{"encoder_arch": "caformer", "model": "image captioner", "dataset": "simulated grey scan slices of phantoms with and without marks", "train_examples": 245000, "image_size": 64, "crop_scale_min": 0.8, "horizontal_flip": false, "translate": 0.06, "tokenizer": "word", "vocab_size": 25, "encoder_norm": "layernorm", "encoder_norm_position": "pre", "encoder_activation": "gelu", "encoder_head_dim": 64, "encoder_fused_qkv": true, "encoder_qk_norm": true, "encoder_layer_scale_init": 1.0, "encoder_parallel_block": false, "encoder_moe": "soft", "encoder_num_experts": 4, "encoder_moe_every": 1, "encoder_expert_mlp_ratio": 0.5, "encoder_slots_per_expert": 1, "encoder_shared_expert": false, "encoder_patch_size": [4, 4], "encoder_conv_stem": false, "encoder_depths": [4, 4, 4], "encoder_widths": [64, 128, 256], "encoder_kernel_size": 7, "fusion": "cross_attention", "decoder_width": 256, "decoder_layers": 10, "decoder_norm": "layernorm", "decoder_norm_position": "res_post", "decoder_activation": "star_relu", "decoder_mlp_ratio": 6, "decoder_head_dim": 16, "decoder_fused_qkv": false, "decoder_bias": "qkv", "decoder_qk_norm": false, "decoder_parallel_block": false, "decoder_inner_norm": false, "decoder_positions": "rope", "decoder_cross_attention_every": 2, "decoder_tie_embeddings": true, "residual_init": "zero_last", "optimizer": "muon", "muon_scale": "spectral", "learning_rate": 0.02, "momentum": 0.9, "nesterov": true, "orthogonalizer": "polar_express", "adamw_lr_other_params": 0.00098, "gradient_noise": 0.3, "cautious_weight_decay": true, "ema_decay": 0.999, "max_steps": 10600, "batch_size": 256, "epochs": 11.1, "lr_schedule": "step", "warmup_steps": 530, "weight_decay": 0.0, "adamw_weight_decay_other_params": 0.01}
Rows from block 3 of the text decoder of a small image captioner, named by matrix and row number. Rows with one number belong to one neuron. Each number is 50 + 10 x the weight over its row's rms, rounded and kept within 0 to 99. All counts start at 0. After the name is the row's rms in percent of the matrix's.
After each neuron's rows are labels from the 100 texts, of 14848, where the neuron reaches its highest value: "fires on" is the input token at the peak. Only what is clearly more common there than usual is listed. The data: simulated grey scan slices of phantoms with and without marks.
# fc1: MLP up (decoder.blocks.3.mlp.fc1.weight, 1536x256), inputs 52-103
# fc2: MLP down (decoder.blocks.3.mlp.fc2.weight, 256x1536, transposed), outputs 52-103

fc1.13 093:43 52 60 53 54 48 48 40 57 52 46 48 44 70 48 52 48 66 58 60 48 54 48 65 39 55 48 56 36 30 40 51 51 63 53 47 47 55 57 32 61 49 55 59 43 59 47 54 45 45 56 58
fc2.13 102:40 80 55 46 57 59 61 57 49 47 26 47 24 59 57 21 41 53 68 68 38 51 29 60 43 38 43 55 56 52 59 59 56 43 62 62 53 56 64 51 44 49 54 61 54 43 33 58 47 48 48 37
fires on: "bone"; "right"

fc1.284 091:60 55 33 54 47 61 58 41 65 51 61 45 58 58 49 61 55 33 50 58 55 37 45 45 47 51 55 52 62 44 48 61 22 32 58 40 40 38 38 53 46 55 54 55 56 61 63 62 39 56 30 65
fc2.284 100:61 45 50 37 50 63 66 32 55 56 56 67 61 55 55 53 50 61 45 56 54 26 59 48 37 54 67 68 43 26 44 53 51 34 56 45 63 50 53 63 50 61 53 45 54 47 56 25 47 48 63 48
fires on: "belly"

fc1.428 102:24 55 39 39 21 67 48 45 50 41 51 49 63 52 54 45 44 61 43 47 52 46 55 36 45 53 47 51 66 26 62 67 63 62 54 46 58 27 42 60 42 55 51 59 55 48 50 46 51 55 53 57
fc2.428 098:34 44 44 44 47 47 62 42 43 46 32 46 55 40 55 55 43 38 43 64 42 37 53 69 65 46 58 63 59 51 52 56 30 70 34 37 56 47 37 44 43 40 59 50 39 43 57 54 53 60 45 45
fires on: "bone"

fc1.411 097:64 49 48 63 45 45 64 63 36 66 61 48 43 43 45 47 52 48 42 40 43 53 39 49 44 37 47 42 61 40 28 49 40 48 41 62 54 53 36 64 50 40 40 31 46 55 46 56 52 43 45 47
fc2.411 091:46 67 49 61 37 51 47 53 50 63 56 46 72 42 42 67 60 45 46 50 66 28 50 56 59 46 48 47 56 51 44 47 50 61 58 48 64 48 46 55 61 49 55 53 66 42 61 47 66 73 31 39
fires on: "belly"

fc1.661 104:50 36 43 44 60 61 52 34 45 64 78 83 44 52 55 46 50 40 50 45 47 67 48 52 43 41 33 54 51 57 44 58 76 46 54 55 67 44 42 76 28 62 56 50 39 53 73 52 39 71 43 58
fc2.661 099:53 49 64 51 47 62 74 45 41 54 76 42 54 60 45 50 46 53 67 58 52 58 22 45 38 38 51 45 41 50 61 68 71 56 56 55 50 51 40 35 63 54 58 38 60 53 46 42 54 43 42 46
fires on: "bone"

fc1.468 095:57 58 56 39 58 38 60 47 60 48 54 42 38 50 43 48 47 51 45 49 44 59 39 63 69 58 37 60 50 43 63 51 55 50 58 56 65 64 67 58 44 32 56 45 44 45 68 52 81 58 45 45
fc2.468 102:43 50 62 46 53 39 47 44 37 61 59 61 59 69 56 43 38 50 50 40 68 49 38 44 48 50 45 53 57 34 64 51 57 57 47 62 39 53 53 44 39 42 52 33 69 54 54 51 42 41 45 63
fires on: "bone"; "spot"

fc1.7 094:44 41 63 51 41 43 40 50 45 64 51 19 51 36 41 42 55 47 41 59 59 58 35 53 41 36 41 37 44 50 42 42 57 48 56 62 63 43 42 50 42 55 49 57 48 61 48 61 57 51 48 59
fc2.7 096:48 44 41 58 59 42 59 74 45 22 61 60 82 46 55 52 41 46 55 38 59 54 55 74 44 37 59 31 41 50 48 62 33 41 44 64 43 56 45 47 48 63 47 58 46 58 48 46 59 50 47 60
fires on: "bone"

fc1.127 100:62 69 55 44 34 25 36 52 47 35 66 39 58 39 54 50 44 46 29 37 38 50 53 43 56 52 44 47 33 41 56 57 49 44 57 52 49 38 40 31 50 51 66 52 50 56 55 54 38 33 51 47
fc2.127 097:66 51 37 37 48 35 50 37 63 55 50 60 35 36 70 35 42 49 32 40 45 53 53 52 53 62 64 34 71 45 49 72 47 65 48 72 46 56 39 48 31 43 44 65 51 52 46 65 70 52 59 53
fires on: "bone"

fc1.244 106:48 46 59 49 38 41 65 41 48 44 64 58 52 45 53 44 30 45 40 60 63 42 28 40 64 31 50 46 52 55 72 56 54 59 46 49 50 34 54 45 46 49 50 58 45 49 62 45 38 54 38 69
fc2.244 098:55 60 56 67 30 46 60 60 47 20 55 40 60 50 48 57 52 42 50 61 46 48 53 49 42 61 57 51 67 45 63 28 48 64 50 38 54 49 67 54 42 41 44 47 67 54 40 46 58 63 42 41
fires on: "bone"